From a checkpoint of a small CTC image transcriber.
Data: trained on short English words printed on busy colour backdrops, 90422 training examples, 3.7 epochs.
Rows from block 2 of a small CTC image transcriber, named by matrix and row number. Rows with one number belong to one neuron. Each number is 500 + 25 x the weight over its row's rms, rounded and kept within 0 to 999. All counts start at 0. Numbers have three digits each.
After each neuron's rows are labels from the 100 images, of 14976, where the neuron reaches its largest size: "lies over" is the class under the peak. Only what is clearly more common there than usual is listed. The data: short English words printed on busy colour backdrops. In brackets: how many of the 100.
# gate: MLP gate (model.blocks.2.mlp.gate.weight, 1024x512), inputs 344-429
# fc1: MLP up (model.blocks.2.mlp.fc1.weight, 1024x512), inputs 344-429
# fc2: MLP down (model.blocks.2.mlp.fc2.weight, 512x1024, transposed), outputs 344-429

gate.311:498454463524485497499482454491491514481487492513485493491525477473524494489495501518496509490493508489506460483486491503475483468506524457535470480471463468495460495502513512505489519485500502507532412537487524515494518482511502484486525464490480478518526502
fc1.311:511460455487534507516527463506516491488501496485462517464515499463493493495498497528476486542474494498487502495525485486500475479521446529486547496481497511520480512493513536491499494504481512512514471505495508505489527472485515442432533491525480468539527528
fc2.311:518505500521502505486519484494469494516486504525442500510509515496491502500552487539497483508483500503464486443500555509491506498449473483459461499505481523496507533493457463488506488537498539495487524536537505529451485531535490546526481496465459498509515482
lies over: letter d (32)

gate.714:446454501524500505544525524479457508526544504497496506503499498508484526493491481489532462479538514491506522505487539482517510540490523512489469475524520506491509461523503495483546531510493486508487515548468465474523498529459463490455512537519504544519468476
fc1.714:488500514456476499483488466523517492489471528493499506530498516513507561513489498523504481502466474530470502501486517520500508487487448515474494427485496440543484521521529519512513502504491528513491539491482492521515478537483453501492501455550508523518489477
fc2.714:536497506527509487523488500519507510479506462499548479513501524443490493503497511526510527478514494479498494490517500484450485480484531544507495487491485547485488533507505517502467500466551531550468482496486537523500568506522483491448454516439505443480535497
lies over: letter e (33)

gate.338:540466488485474505499510527484510512499540482478503520536536500528519497508518498490535474529506450492485518462505443466524528507488510512487526481531501515445486514537496530481498518464486520489495510495506567458455494481454485524484478485521503512515485510
fc1.338:490448484487502515513450492522536513464502450470531513482451502483542512472471532480476500510522496520530489504517516517526527538509541486478470468469483511520492459461504487507519490547497522477534512472522460523516492528508474485468520434516468500456519519
fc2.338:540484487504467504516550499460439529482507520562501457479535528481427479493503455531499498491526479469510489493515492482506472518465522457501507465522495498489513476509493495483485467479487494501518499528511483514507477572487485530492548498490476502498474488
lies over: letter a (39)

gate.274:482487502492480484503522469465491515479522485478507515503548510473488530527494521494535550491495526567516464476517494469469501528503509513519516491482499537530521520454526524555473531570483509478480526524501475518476509511484508522507547451506475518493490487
fc1.274:504500503491510486530471499493523505505521503461466506515535534525512506498509501501492508492507500545510457514503484474490477509514495495545522489499528531516523547491474496529480524519446518488481565509494478539461531515496469524519537479485540494449497492
fc2.274:488480504457508479480503485503453483499477472510517503519505538517477503487538499503457555501514500495474504487536512487496490437506503488498532453482491514492496541477525508459519565501489508526486516475458515528456494529523532472486450507503494470515448511
lies over: letter e (56)

gate.77:471498517500458490501512480541488499478513511471508489481520442466495512531451469514476472497488542519484536522485492520465514488521487530485489524499484468514551494529502529508500498467530459510478475533477514485521496475476441453512536542501450531492485462
fc1.77:533519515496521477523511488504449535515482511470501501527502496510457480524486488466506516523445479525515534476481500506479490522529509547498564526514475489475501527465491473501506510476517510477502500512533501528483498473466499516539485532469486492540469585
fc2.77:495446484497510471514477450520497461472538526452494507463510537456516510505563518527435489479536489511498535526513486493508517503486472500556519469532476497514507480467497511468495532491552509455548482487514517487475502479491529508487524477516515547512519508
lies over: letter a (64)

gate.7:495492475514556466497520464526487499433501512483467489513488513501469486490512516450485479470482524532475513558473466539467525499514495493479485463512533493478485488519512527505466525507495483530505512526541483463509469487504522495514476507522480548504501447
fc1.7:483466517517491517485528516507502505504510544540500499510476521493500480525539477519482498483469514484537514529460463532491536505520499486525522487509495479502459484533507518510499462491546507563510490509509488502482509484487534476500515547482530536528485489
fc2.7:549480505520541519538528494493458448491510516496501532487519489501534512448507504512488481524442467490470474493495459520510492500475480487475465537528521489503529520490534497509550515510519519473493444492521497523514475472482520475480512462520493469510486500
lies over: letter a (36)

gate.232:468492503483468485503537494457503522480539506498491533465496500542504502521502503447486487512498458475540500532546506483535460525523446485490516491465522511521496492495484507499468521500513522552459473488550508498506497506519557467525501454512505456536474483
fc1.232:458493522477518476503520518509498494466522469488496505508502524535490522498494533520429506498492480498523491520530511457499489535517479481466509501512476480534508483480473500508491514497494547543486494497576490477508456506517483486489450454553504526502462495
fc2.232:459530479516517511562503504535483500480525496496519452504445505454518468494491457502486495490492480496475474462507522551472501469484479487466511497526490478459445512525511501522509481470515518458508500478482505534468510550529425543507494509495498523529509507
lies over: letter e (32)

gate.229:529455484506518519525553511508531473467513473467517542533507534498463509514511490492499500450481458480471506489488475487500487519509503498498446508471512474490482498514541585504550496476505495503535510497515507514533493515503518483446471490554471507500485497
fc1.229:482505511463518535474473496471484519542467494506492507464504491505549520504491536498501488524494535515488517508482524493533512524520496512470505466493507531496486482500440442541477493507476456464514492499480502528499536516482519502536532494488520480520545499
fc2.229:491468515527552529485524509494494514494508489514517479515516502510487485486451447533522466490556524487485543471488512471458472547515526501502466496519470506498524496467484517540494531453513505468513515475516454522500519486552498510518474513522502547448458520
lies over: letter a (25)

gate.104:475495482519501488489486522530499501482504416475523494467520538490534509496523494520515530531493522514481510500484545491527508532536485471518472586516469484493519499533530465520486528544488518480525448495508492491516528502492538472499527501560479488477467491
fc1.104:495487468537476501479500516532483500516464475469547483525470510461508504502498497548495508506467510527485470504519542514500549524497499508502455515511512495514489503550470449559471515554462537532517488482507561507486505472526500497479554517534465481477493503
fc2.104:500542507531474527522510492481511527462516522463508496444533527527460490483435459485514523459513501510513509489520508505513496492541494500525505496547510493530477523529480519498517496536546483531507473507457531470545512510482539543500508447519472488532499545
lies over: letter d (40)

gate.614:525471461512533493507536518517538490485495512508528501477490480465471464491522526490475498494445536529484485463533491487488475480492491505499504518502484502457484493512539486537512482511494490477530542510501476505478527525476506527490487498452459508496514521
fc1.614:496497517485508510473490510474482503512462500480463507511530487513525533508504475472521524501531486526538512492476513470531499504499501509519496504491525520517499447491480471500527521523498503483530499500473527460516465489505491534513476512478545476481508454
fc2.614:545516516500465476504515533560495515497490516518490510488486525490525476491485484489447502474500503508484495537521488476485496486538464503476462549481500503528487497488478489496523505459544517435524528482480501502495510524483532515523469541485477524469495533
lies over: letter a (34)

gate.120:519515503477479544519552534519469494490512542488463504505512512540528526484471483512467464546493506509521490484458500502482498489540500470493485480502506494525495492515537511558520484521520494492503499525496476507488516510587491511523477522513511498523529510
fc1.120:517452519486481502470490514537530495484473489540528471541522483480482467492502493486494481443519449491481537517559467489571461492461473499487479550517532553489479529486462486455502482498500514494472519487518515478529513511462490486521500505476506486449465496
fc2.120:485497461542499535503555527481472531516522499478510525491494501486506528495500493501489501504479518480492512488471507503459486504528497489474486446494515483457488491522524515466541519467486491504502501519479447508533523491546510480513507503525498524524526568
lies over: letter o (29)

gate.735:537498492493504554496465497528484500496464443457527490495525513485522480488491498510447485516483489504497476511526495501503567500452482459510493493515524513527539481476501519467498492536464489499499508505488530545559495498525484516532560506548508507520525476
fc1.735:513508514517544477472524479502472432494531518518485494525459496510530524470493507526540551528520489469502482532512517496475490517526506557466511540495502480501496545484538500504530514493511493526446500484509467483490477482460505471530481506462497486512485494
fc2.735:491526548466471474475482502510489504481494537516493509505487465488462500521514488525444463458508532531480504517556482520472513501455521518542468522486505516459484501498529521504508478489492493482482486501524508459472504513516460544502478494472528518511500494
lies over: letter d (64)

gate.526:471511475448507467498508516543524539557455511448514501488506451470495510555507530469495501522500475519543484517456481529479556498459545512506479480540518529508508484515508516531503515483520508476542533471467506470451488514494515502525541510481511440481503467
fc1.526:479497498498486507539505462532476486509513503500495444494508510484449502469505479497511482505520440540539507474476521485492451543494515503521529509501483492497496474542518515514478493509504496469503477530486512475493522507487501451560493486505510487500525529
fc2.526:471477517471509538494552470496445511503553547489501472521522527529482469481480496497519515475498527527545490530497517456477495536490483487478514498519553509519499549510492534513489475528512523498517477501506532516480506489486469514529510450422489542545496519
lies over: letter a (28)

gate.707:473493501484498539517502488464475503514472464489493544451561517463471471484525535495494469461510478517497534487488518486498492539508487473554481515484511491489551514477508508483476520516506484483482533507482487482491521501468494507517504529529515506506470531
fc1.707:460499486457458515495529495501488480531515473504466508454532449503483513482476533499495479516474457508505524511526498473489479477506498517524527506529500494485553546510474496466513530466509511511466519554454532487490541521523467506522494554509459473497511500
fc2.707:512499509524442508492503520537513487505508524515551500531485477497528490510507483497544538522497475467520504512522500467508510514499495504569568443487511469521515505501484516504451437456533488498521498462521475537548471489470513501530502490464497532513454491
lies over: letter d (25)

gate.550:550496519540528500510418488513494508470536493507522515503499537514506525469492483508494523470503458562467469514521450496494523499529469466492517536591516469493493474512518466462496497460549512474537496471493487501468489486462515504523559558496476513496508498
fc1.550:491492518506495502497473545478504486542527470514431483474514491467463555474507526506525480516505526498491524515493496509528510531502493468501529522493459482541517568505523535500538526484529476475486509525509541474493480513529485496500478489486490495478462521
fc2.550:520517510518514516547451504472505529547496525508508523509480515529514458535508495513533535498497518545517490495520491503465521495521495467478521507485458462505491488468510468527533528515495507526529503505523510489508503481533526517499509528503505460454522528
lies over: letter o (39)

gate.593:454463453511468526484484431526532513511526518477531467506526509533505483497489469472531528509532489436506535494518496499487556489530464489460469460511492487494488486533512491475450484516474515526449512473520477456481545529474516518520550500504485499504469413
fc1.593:491474488475502520465500557480552494515492528482509516510484485518543458451503485467551518485491482480514502491542493502549502511506484479525541521503469524544568490508516517511461459503506500493520471481488496529514457532531529505515493482533475543473498488
fc2.593:493456532532495545500496528500498468489507506472502535494511534486473490493552497469529476490464495502506475521521526504507485430540521510491506525513497488470465485529472553504493481487479469494500527485533515516483443512466494465476498512473485457508512502
lies over: letter d (26)

gate.621:518514520505503540486556477517491529517496452469507476480526488479505511474506514463483499485519536477471476506500487457548514503505489456483492526498472460500500512469538505520468458503475502523503499521531508505504488520458533514517505456501494493499519502
fc1.621:529482489463520479507512508525480493488512440518492466533522547515505544544464509472498489546533536478553491488536489488518523501470489548490511503476538500529458517481449495524541489503499525487498510464483467458502501495507491497509508548492497482531515519
fc2.621:469520500508474507566494484482525505466508540500497472513485506470443484534519517545479523510498486505458522511514539516493514517526469473499476535500517526442493524514482493502498509478503518524541501518506471539522468539507510515485449496506525527486518482
lies over: letter d (49)

gate.632:540512456536490452500452457463509589548470488485512542498497510479475482480511498487447447517477528520492488502512525508506474469477465506497484468497527480519469522464502510521497471529498501528501464546514505561496514523551496538502515516504446515521470491
fc1.632:509467455527520484499473481494473523552511475529531531504495481475517488500502534503508449522499480493542492523471513496493514509528442453495486519477501474511478513513503472475410516522466538538513488492528518510506499483524521516493481481484497528504499486
fc2.632:509515473463486500486502518488528451507472487495499533484475467511470473489487509488489539490465567513484461506492474479483465491515492510509489523553519465518526508485531483472510521510491474549506528483496508520453489533476488518477468513500552480494531462
lies over: letter d (31)

gate.537:522480501501447532535529510460491555506503489529561525520534510507498520489495499459538508491523492471522492471503468501470483505487504519472485493503499473481482490501508540498518488497513501515538498483512542465476438503487523521506473499487493509468560506
fc1.537:500521503507461477496487493489470454470487487543497527505481464563524486494452483487506502503487491506481515502510526513510442525470451507470515480500534495517509521524463487489466489509528512534473512523524518495514515513460514527490509486482451508498496472
fc2.537:480503500529475496501479515514465472500490499444518516517476554473479497547487521527465507510497486512482517469502496483541505538526481521455513430476471489528484472477445497491504529491542561513492489501480518517510499485489510501490543500506524522529476489
lies over: letter s (32)

gate.124:527526477520494483509478511489552484536500516490523508467503496521490487499497512516465508470508481469504495522495534501489462494495481489519546486528461502468496478476473485482520504557507523508554503480432488470477525509544486442493497486504487515476557499
fc1.124:497517502500525513490557523491470477488480517454537460479499524523499527485508505448526511496478477501447486454466419537495499500486489492509450486499473494484534496530498489498467526462484567511493503498525488522464475488505494552471509496498493496556486507
fc2.124:499536450465568508497489500475446474501483501494492488523500470487480489493514507449494509475506485492508516491510495471475519518501441514532493485561495518493472482490490505477466467540508504557508543521514502500452535461501503497491545508509474478500476527
lies over: letter d (45)

gate.433:526534480473469514502466480529510504497531508491502472497481523506530501502531492491514507474443501527470510472519500503509504475496503538487527467488506465504471477496510506459463514503528477510500512498487499518453481481477532519507488505500501513480469445
fc1.433:500503466505481487494508451459478526513521508446541474484516531471510489490493491448462488513508483498484508466508501525531526478536496539492525493461512481546490468487461483477471506541520488491515484461466536496452480465498522532458482469463508512454477547
fc2.433:509471472524519524484484511539471499492491500529540543499463471452452483542473463517473493485533473558527526517486508520506486512480499476500532472507515508454514540521462524475504489500502522479547538515518495507494502470505468501476496509496463526482506506
lies over: letter o (25)

gate.616:520477505477533492462499482522552528496490502530461479525529462465489506512482537518486478498518470503488517474548470482518520489487481500502528511478492476506499495471476511480497537485483500487494525503509482518502461460495485509495477507501484460493526515
fc1.616:477551508464477518480509542512482527541481502475519507483489542513511452496495476488468524480508538511487491502452506525527521541549511513504518470478467544460528472523517447515522482542483518456505528502529546454500540521501508473495555473515537505508494455
fc2.616:508491505506504480485461494512468443513505524491484504519499491514527523451483521509490504514470552502502529479557497455510483502510482463472479492533521459523490499494498477512456532481505499486537523492464527504527480437450516524549459498558503502525469499
lies over: letter a (25)

gate.627:474487458501516522492496520483471485505502509482516541478492509490491523486484468512510482473535486490501510496535495489524545493498499460478516509504469489484496525478492501486472530454506502528466516507496486491526522494516484492476530491503474513469528502
fc1.627:516496522506532534465452494472537498466522518488526502493522507558448517541492513505501556542524476501521485475503497514487486525508527525496541524485507534484491497464475487472535551478481569477511514479489501519493489510492434484496514535485460482539492498
fc2.627:464498473472528546499539509495527492501514482505468451501507508493512509532503491457492445514548499478521545481481462523528484484481475505491520553555506493537491473507500494489460518459530504508515519524462528482524506495506490549480508448512508493470492539
lies over: letter o (26)

gate.709:500519497544523484494514506497516505529518521503510562483555429551484526521501505498535492521540494504483465498465486462471500511449506475482541498493483483498517445530508519459466524477500481494517473527498464498479499513509491495492509510456483511510504497
fc1.709:493533502486501496464497508544517453492489532471491538501509512501516481510481484512510504515532520458565448494495501545486496489481517497488486502544481532526478507485510515479488455484481495507489504480479527484540515509494511532508516495481497495519517517
fc2.709:488523514504528514525498513519470515504496482467536507518494485506511572481546489469510509471511534537506506528505495482493457501523522451509464492488464508467513512536470511479468528540496516519530522476500462500516523467498473451526470524508469558511471450
lies over: letter a (39)

gate.381:492496460508477549495483482512532502486506475483486521494515531531509503534495511478467506474516505526508509473490525489487508546498475494508486516498498459490500516482527468539500498509480482493554535457544485471541485496528473471526455529511494491464505523
fc1.381:500520540460488491509510510491537482517465533524497464514491505484537502511458537510507523489542529470474494495485481467473534434479475484441484508506517494485485476492468508461536533494522541530488505507479521460488513502525514457527483516478482514560495527
fc2.381:499497470474492501469435542514504507471519505525553499482501485495490525550482505466545507494520509470510529486483464513519530535479506516522513536479498491493510485503489480529502493475482531483504495524545519499518538519504484486502499517512523501467493499
lies over: letter e (30)

gate.91:527531511560503518530498500478471467482524462402476511504548550561454470510472523508542484516499498503513501501512506498485439494509531520462506509466509564505482544461465511485513519508483483529518522503495544510464478545523514500480505476476470533505448432
fc1.91:517484515528465515465503510506507470499518503535520527529503458487518503527468481487442511502494541512514523468528468504512576510506493500532490513503533465462520473493491459517477511499482499534509494507482477470498516479522495473517511482497537508474557580
fc2.91:513478490492444464459506505528485502504516490499466465512510492499500502474508503517482482532485512507465521538443501487526485497479501457502481506495499549515476496533494486505420548517532535448533479478519512562521498501466507504492522512527506482480495482
lies over: letter e (29)